Rows from block 2 of the image encoder of a small model that answers yes/no questions on an image's attributes, named by matrix and row number. Rows with one number belong to one neuron. Each number is 500 + 50 x the weight over its row's rms, rounded and kept within 0 to 999. All counts start at 0. Numbers have three digits each.
Before each neuron's rows are labels from the 100 images, of 14976, where the neuron reaches its highest value: "top examples" is what is common among them. Only what is clearly more common there than usual is listed. The data: streak pictures of flow and ridge fields. In brackets: how many of the 100, against the usual share in percent.
# fc1: MLP up (encoder.blocks.2.mlp.fc1.weight, 1536x512), inputs 0-102
# fc2: MLP down (encoder.blocks.2.mlp.fc2.weight, 512x1536, transposed), outputs 0-102

top examples: whorl (42 vs 9.9); parallel (40 vs 9.8)
fc1.393:537541477506569448393494462536526473494499546551523443509531521391564379479518489484508494627535513509525513524517485449423541578516405479448492446432467420537493528402476493528493438522497565493490517512363503514456429508495428599467524444505551558452533461510418456454485445435482465449520464494521502488481
fc2.393:527547532480471569370513531370548576580488374543485502476437560496419480508430479534704468465520514492530465369561476500571515530421416548440481499545630490525529487514503494404477448497473450569499481502473537558453480517420526490472523471474580438499477485490576496507458535474468490438499506597434449399618

top examples: parallel (100 vs 9.8); high contrast (100 vs 39.5)
fc1.193:535523469584510421579531479646390587571476493512504500547485420468504521451536533499431489563591469540496427506502500514568478432477556470602444607505501556513462549473492515509479524523476382578521511470458524541591606578463467557590474541468461463472589517528482479523470505577536507527530459557567545471438
fc2.193:553478486475531479457545581485440531481472454523472526563383513476500488579481448407480523460407453410468491487573484512516400487660478481484580484421495500493466417530503479384469519503602460494481461518444462489528352508489459515534514514578487502417556410583445470530441504524483489512557435568486560413437

top examples: parallel (100 vs 9.8); high contrast (100 vs 39.5)
fc1.705:539494459569615528461411537508518545522416538446608445497538501377549496495578513460469470594538399441518415556508436616488388425521531490558451458397518523430446534481487458412459501514520452538551532475482478408600462561514516454523570506440473530386559607438437528400529455534520531513472467503545557459478
fc2.705:510563506509472502435504479460533523632570418484436519563441542449555549579405466482547444567505526476605434450577447550512496459508494524433539552413575451428497466500436520376486527502473491479492442451472497484527450450432417586583527550489553532495523533499455431549507491555509463413490545533516527510430

top examples: saddle (35 vs 10.1)
fc1.150:541473396541501453486452542567443416448410543520469450503534523601546503538539464434484395537513524531469485501480528471485490526518499511490531448492550446443495572489568505539497525491602564475540541512435465501490490499476538594520605519432474486499544510513392497470542496480526457519468511482307478564519
fc2.150:475510555477463553384509484403558467560470359497528506470390570490459484486448414501606488463513535507518536441541502493516536588480432486402496490493559576517493527459558575384500502569498545524481516483511555535475462511410518497439512499521546436535502444529508441535501570438483506574520521565422410486571

top examples: waves (26 vs 10)
fc1.292:515477450505422438491487507519493430490377477550436570527549529508469444529626414500548407446499504512454494583474556459552506543566523435485514467521456437421532612473490434556505498531567579432567589566516442522434526453431529553519588566541503591507537546487456513476571474477516470513479485452496541517519
fc2.292:501521503478465561391526489430556529608527396474505521456411579510511553518434398503609452493488516471497539472528524499467522584471405534468579501536574529534488559433565534384510557570514527522497488511497478555484499520460519487490489523531605429525512492543485432526491564487462484496487505563418504414613

top examples: parallel (100 vs 9.8); high contrast (99 vs 39.5)
fc1.741:539519493574568494466430447558578528532450549510502525619577501354474557585473529466516509503481549445482427478531438541510459412466542484490441581512473439379448477478467444417417478501442417575526477496496413498518487523517477434592468572512537567474541515539460444502458495471535440504526484604514534458589
fc2.741:485512531490472500573542479515492460540565494513563478514499547525559389454467506564516509540489517497514488496532438480473507487407501508496467506526578428414494464453461474450561522540438510457501475508509501535536515557536427499469472462538464553439452485531535414583476401465487441469535475472476484499427

top examples: parallel (100 vs 9.8); high contrast (100 vs 39.5)
fc1.274:531505519563515525500467454626476459471531594587508486525513396383519507547476457539356424500543403464458412534574575570488467493541530501535462484428505528473454497546470517524540500560486521421603491516447562559518453493522526520604467518499524517467520495460494523574565472636554586530480469490490526466435
fc2.274:533521499561485475412502509440403512527525480469492513533392557447492508546410532546527520463516498532470453492592484533527446439413397449531485521453474558446526385491489489353441553430477488497514420440519515446452469457527508498552524466585582500517491436558445497578494430533493577474592451544571523499473

top examples: waves (42 vs 10)
fc1.483:583476501483503447524493570494531452560432546494380477478473574524485470550539396454529380470557513523526501551518584554534525519466509458537418373448505485466445545406479437472478500458591516433557598497502529515464571474416523614537508560515549466549466570449480477478585499458534409517472574484407480508552
fc2.483:463464543487496537387500521461601453621474429488485561509409580476483527525415411505620432481482565488561489429565462523503518581489408507470526583516601568505474483502507566340520504509478499573518517500485505562485510508366544539479480500525540448550554484525532416520481526480448459544590578542401440463615

top examples: parallel (100 vs 9.8); high contrast (98 vs 39.5)
fc1.499:567435452523628504540490554492542535451535482468547445521437467466513612396478512542430476514568404516523372430548502575493447527527510487465491428396527530545473480462430428505483460509486509523519495451471432542630487532434468570605463489554561471461575541465538519499482499472458542499513532481540511504519
fc2.499:542458513513369535513542517441459539535569375439478560499460526480510482495383488442571448505535543463494471419527462529521475506488475491487533539474616520520560434526524470457434566462458568561542429481454505456543530457484402503557520482518499447572581501473464454534509502566474522467559444472494494494489

top examples: parallel (100 vs 9.8); high contrast (100 vs 39.5)
fc1.264:522487439558517461381449449507416487452514520548509437600554518450484553551549502426445530546486475512517432551532492654525469421533485457555483504428515483501403530606450461537491594514607504554519518431524517507580468527460551521590462582494502470471588533468467500457520441570559484464547502517496591456455
fc2.264:600463525582532475401467507443424512506462526497447533511449554505545581480456506427487482487564521495404429505616472535588431449499489398562483510435457486530526439544476526455452544486504450541564415392474478486471463455491448504515448440517513516476590597551493499516452420529522511400537463554558556433441

top examples: high contrast (100 vs 39.5); turbulent (88 vs 10)
fc1.219:530545517496457549495501506581471512537600568513513468544496454482458532469453532494498503504467496504469541489530418475566501460520499505443464508496430507495528296500481457427391482463393438534454483446513572447542477522552547451513404497481499513491560479547508433541476513548462467429490398554581542507429
fc2.219:478545559499414579512440377465555529470556487548550475553482414505490475449455496490528575479499500485528534467498496489590523437572478544466493537541481434441482471493452498458442422491414454489361477450545558501487493540556487408527436487388434445493514457515495524575462505569541565452494433588621476490549

top examples: high contrast (100 vs 39.5); turbulent (86 vs 10)
fc1.145:531549496456497572518503486499492567563572427525522522554470489470563418524423531457434571515564454472596435461588432528485450433608512562507444441503432496536534453503461481497338536471437420505477492517508474450514398575460544535553483480525526508473508423578542463572562551620475478405603464573592521403482
fc2.145:430539534512525668491482510419526510429522461524479443540449391507470475515429492537492570506540462516582529485488483493516472485637492506490534558535468475495528466511497483418480433474441468450394479472505465523428477553491533439545442458466458484484518479584442500512488548532484514427514498621551412462479

top examples: loop (27 vs 10)
fc1.250:597449491529527349543479533503548502478415549478372461534474528535492524555507473490501461590523459588518450499437530479435579591501514432596524423434571495469512608487481443517511480545628517487568544523455498561513511483454496574446589515499508544451518560467543489417506480470543539547525505552420534606448
fc2.250:495504496523503586386496557432549490537474397478520508504372559509481522545398473485653483467495485498543539462528487479532492555455407510462535492518580476490521488506545532334485468544463462538489458539474474555480463510402497546494504526546541441530488453548528450581455519476448477484564518585431485434579

top examples: loop (28 vs 10)
fc1.584:592519456518499385537466516476505444492449509476457461463566480535412495571543390521488383466601482625460465465476571502516480581472512504569483504461496493501548588547588524547537538522568555457580611563438497520513532417448519571490580561548539551526582522441431483472505496512597506488535481477468489591549
fc2.584:506512501508492568390499500463550459589480434432498534480421549533495544468355482501634478444482495497563522378538489505471498571484467502429514550518597562478520501506510545401529534496484500487526495496490529562455498496403508592508518489534567421504516523538482426509497586497461440556518546596429464485640

top examples: parallel (100 vs 9.8); high contrast (66 vs 39.5)
fc1.395:585555573487499510504536550550562529517524500481461454508507511541557546494448510519538474546512440565522530536500472582545568527531444524467425502443449441495501593445407450555521386524534410521420475525485619538581374418502445539538461514486444588557508521540599567519545524596414429482472463596444504484451
fc2.395:450453567472527492419536490516520538611465385485525548535406516498523558526406428487596500486521574445568479539500492487495508569527408502449582585512610537519480519468450525403495502547485583512492449532548477542460429492338418516465499486488549474446478550561449451490458479522484470495539600532519474467588

top examples: parallel (99 vs 9.8)
fc1.740:567546466484589469552534534505538508454520478505433441498487514504402523587539542533441515590427384568528429438541480620556466519447509455457509518474502477543488442476475448460521491530585371481536506506453495533555433539494561572562550462487432476499638552520460515453550502446497536454534440455420559491550
fc2.740:493466519513539520392491485408554526632502431475495604529413551548575445451376528462649446469484534534545494463475511520494533542410460508480503503476573539473519404430467580378483444607534566483518538469545505506499471526431468490541553513525515539515507487544498472540491531547459459503516481546527440532555

top examples: loop (29 vs 10)
fc1.5:560436489536457380545423498513522431399520430541432555539511446538519480496503442530450456471591479583494500550527516535529503513454510449450450478432522441499509552482520487539539514534587472514612581649570548502546476507516574577487539539510533514543519548521445486448500513511575498476523516570384521533431
fc2.5:460513508477480514387496523372554421604470407464516510488416490485480578522400454498659425485471537491532491436538482480458477542441423515427514546513609549531532483477462508349546462572453532531546464480473476523515494487424543451478471422496526443528567512490489439524477560507478471461541482478425490458560

top examples: saddle (31 vs 10.1)
fc1.385:547428517460484445460524545504569422498398568488431532492571530510517466540522452465584447508531490567553534539467584447441541587427538444531545396497490426507455545433458500616552464459518541429591564566406439607477495457508468486495568578522434500501497565510531567425544579509497500488494529471474478594464
fc2.385:476548488466520584394508544413611525647457431492457507480421539520481550529422404500629485475456515476515492459605467512508472554435416499415509553526658557466496493471544547362522458548495521545497527523511515556511511434387507486490502509507575424534492464522493408524474563480447456529549535582423458450614

top examples: parallel (100 vs 9.8); high contrast (99 vs 39.5)
fc1.12:512500482512557558421485454516465558560471519486480476496563423443481505503466520459521525507596419448465585510495449532506388396579424524526512568488493450432574527462445538405483450480606538545468461531526514458544481576455496536576507432515520471504528467538408491491527467482484506448523463530466595452515
fc2.12:540543565527477565515557534549444536543572503489526534455544617522485521502371528431554523498534504497463464415526399554501522507518470461450502534536515543446558452486493501476499566524465537499501428506529527448527486500514344506506527476582484581542450566515541512557491379485425428399535502463527460508541

top examples: waves (52 vs 10); whorl (25 vs 9.9)
fc1.265:662462500479480391425523476521451479520398475537469494546529564420473454581450477494485463497563505522474478463482490492445469470480527451628432418459439485441473524503514518519562478538577450447601572468426401534490492505493539496431481480520546557479506554476477561463553564501494523507600528542367547550484
fc2.265:546531481504511502377496509440546513615492442481481543520390585473513485546393435492619424516476534513508480458572486525483531578471377454475488525500610539437550566432493543365493530538488522518507526505493535589521463437391517527527521567606541490462505550495414402510535538512450518457512526490454559480549

top examples: parallel (99 vs 9.8); high contrast (99 vs 39.5)
fc1.254:491538464504551534451494488538429520513442605483555496623537361459526432517563584507470499422475492497525412493496531536513470526612581435469536495469485436485525539498465502506423626521503455564421477499491497500492458511555453452543437597510440564382485505466404550448495485497499448480457452511595550472563
fc2.254:487480558534431521431523497456487469629529407497509565487475524484456507472365468485530454441496545432497501489538521459513466533465477502454492501489587564514494531464479430481503494580479500463466611558436526487493450416439461465514561429571538389524466484587530443568486489501430523478547422560400539477521

top examples: parallel (99 vs 9.8)
fc1.180:586426493487583491495485476522574476492450488564431527521526546402511461608497492482505431510562506531528480478527500530501445552426625514520461493460496444474450551485486483503561512583505547399613525510498495506363420460472505486479506567501451535461516546459502451502549398451473531416518443437555553453521
fc2.180:512500471498515569413474488441496551598445384484479509560408534458518544478432452410583492518519495528528477430535497508449496568529388499482497559481503518496473458368487538331599538487471531525563501512498455504466522456380470508498563502516522461568540510533484494466473560506418502478492534512462451463506

top examples: parallel (100 vs 9.8); high contrast (100 vs 39.5)
fc1.380:506555443456590533544466561530490577498518472498439497540505564428499541617508519502447496513556546504510430476540512588582424490561503431513414473462533486509491504447438484549513585455459519478439472518485587498558486501507589487637489529476591473438553514454415433555506445541585472473523476429562474513508
fc2.380:502518548521459396369514490479526489548542446510440529519451517480490543467384484500571516548565535504477536514562533490563457456563496547554481504491484562407526408491430544354452524504449495459560533477492465488531408458499374511529485517522560512481557517600487585529512485559543513441549481489509508515465

top examples: loop (29 vs 10)
fc1.396:514452507450503449512453509459493432497448496483464504502484538497454510562539434427528404559526567593485482489554558502539535587473546461547430487503467500413512530440484483554569559507572460511613599521440539517510561414471515500489555481471496507523488517439465553408531526470560478491510489442428460591576
fc2.396:511500560484514538393519557422602504607461440488526575545430559532503548520410444495639424481498505501534502449541483494534470578496444512481562511498616537469494526466540536389504472508475519531538540509488502539503533498455561532481512471518587440533520511510488463498456513492432455459556494535400484452605

top examples: parallel (99 vs 9.8); high contrast (99 vs 39.5)
fc1.29:454505430515600513466543385461526583519459503486528523539494501425565472456508531487535542451450457514518406562508484550529396525506429475571535437465565481438470528500539459407497509572524522553460512479460405531533429530503439491533464532479486541475605523540545510497526515546554520380531369488543557555469
fc2.29:493422486551490531413554501497526475618532470481462494526453538520520462475440463489616454512489548551464479398538552492542515486460459497483536457540607480509539493450500443494421475486488562463558462583580585543482522429414364525570537488573491460487497489471452442577454509578392497464464576489478457451445

top examples: loop (27 vs 10)
fc1.334:527504391519493518452509512539500505460441571527423524499537531519480483528501424521462353498559527573539512530413518474574531563444531457467523426548490505462457508415562448515480517544540474520564564471487579550481505478447515606528507512503565550494472517458486469473501437498534548500500484520463503531476
fc2.334:507524510485458532457496567380588460561511402481408581533398514560463540511437422514611455449475464488504541472541487456531542537481433487411534490502559540466541467440562530376529446531535491530559527511480536552510475493425482519469557542584561410515532507559421436540456564472469477508543519583493446475556

top examples: parallel (98 vs 9.8); high contrast (98 vs 39.5)
fc1.498:437605437567529534468477415562518611471561520468465499510444426415518450436559563443411555514511411500529503536553510519552390490535564499462512505400572451513421519419551450524435548500511432503414442449475543442636585474573497496542474538531505491508498518444447486528560465597477492391429491443547511483471
fc2.498:539476524471507518411591499461541595499508434565471570472395539457530540436381414446665470510457533449475508479549542518564496493522419491491440525499517502464523429330449481357457567523460448529543537480540525521485442550518455508467469479532496522418513519533431511506499547542430516495469443537481516464498

top examples: parallel (99 vs 9.8); high contrast (97 vs 39.5)
fc1.245:522490468572614482469519461552489565525478516430481498491543522354494490565491528510504448577417541463497529423542501574571410479440477498487576529442506418529505514423437579443459456504558500477430443464490562459564489541483530468572505502448509505408493471484479525555414476569496499537538380529570490513487
fc2.245:571500591496492510379519472485498483608591473538486518513426521472521468512357479483638436511493527498551518433529456536499527492548469474415503496459594510466502458502477448455490531498514475500508471553517558447472511518441446536536515456594526549514544510538495433596453499499424493440517543505517502458433

top examples: whorl (35 vs 9.9); saddle (32 vs 10.1)
fc1.294:561465434490506443576445469512458398437418536545405454566576598480472437537522470479557380454562485527514520505400536441517570558456538481508448451451473503511509616565497422543602547497523439478562490460498478626462533501358512532449511569500486414441476536536501501471504509423556557490579567455463480597473
fc2.294:469454510468493541370560533439498491603485417455476549533420508575543557541360466488649444481509529525537539476515530518502500603491408502463535521522618525535496524483504509348540523538504488543548506502544501515466520467437504488541509516525557382548519456539530478497492532490491457519507527573456499463629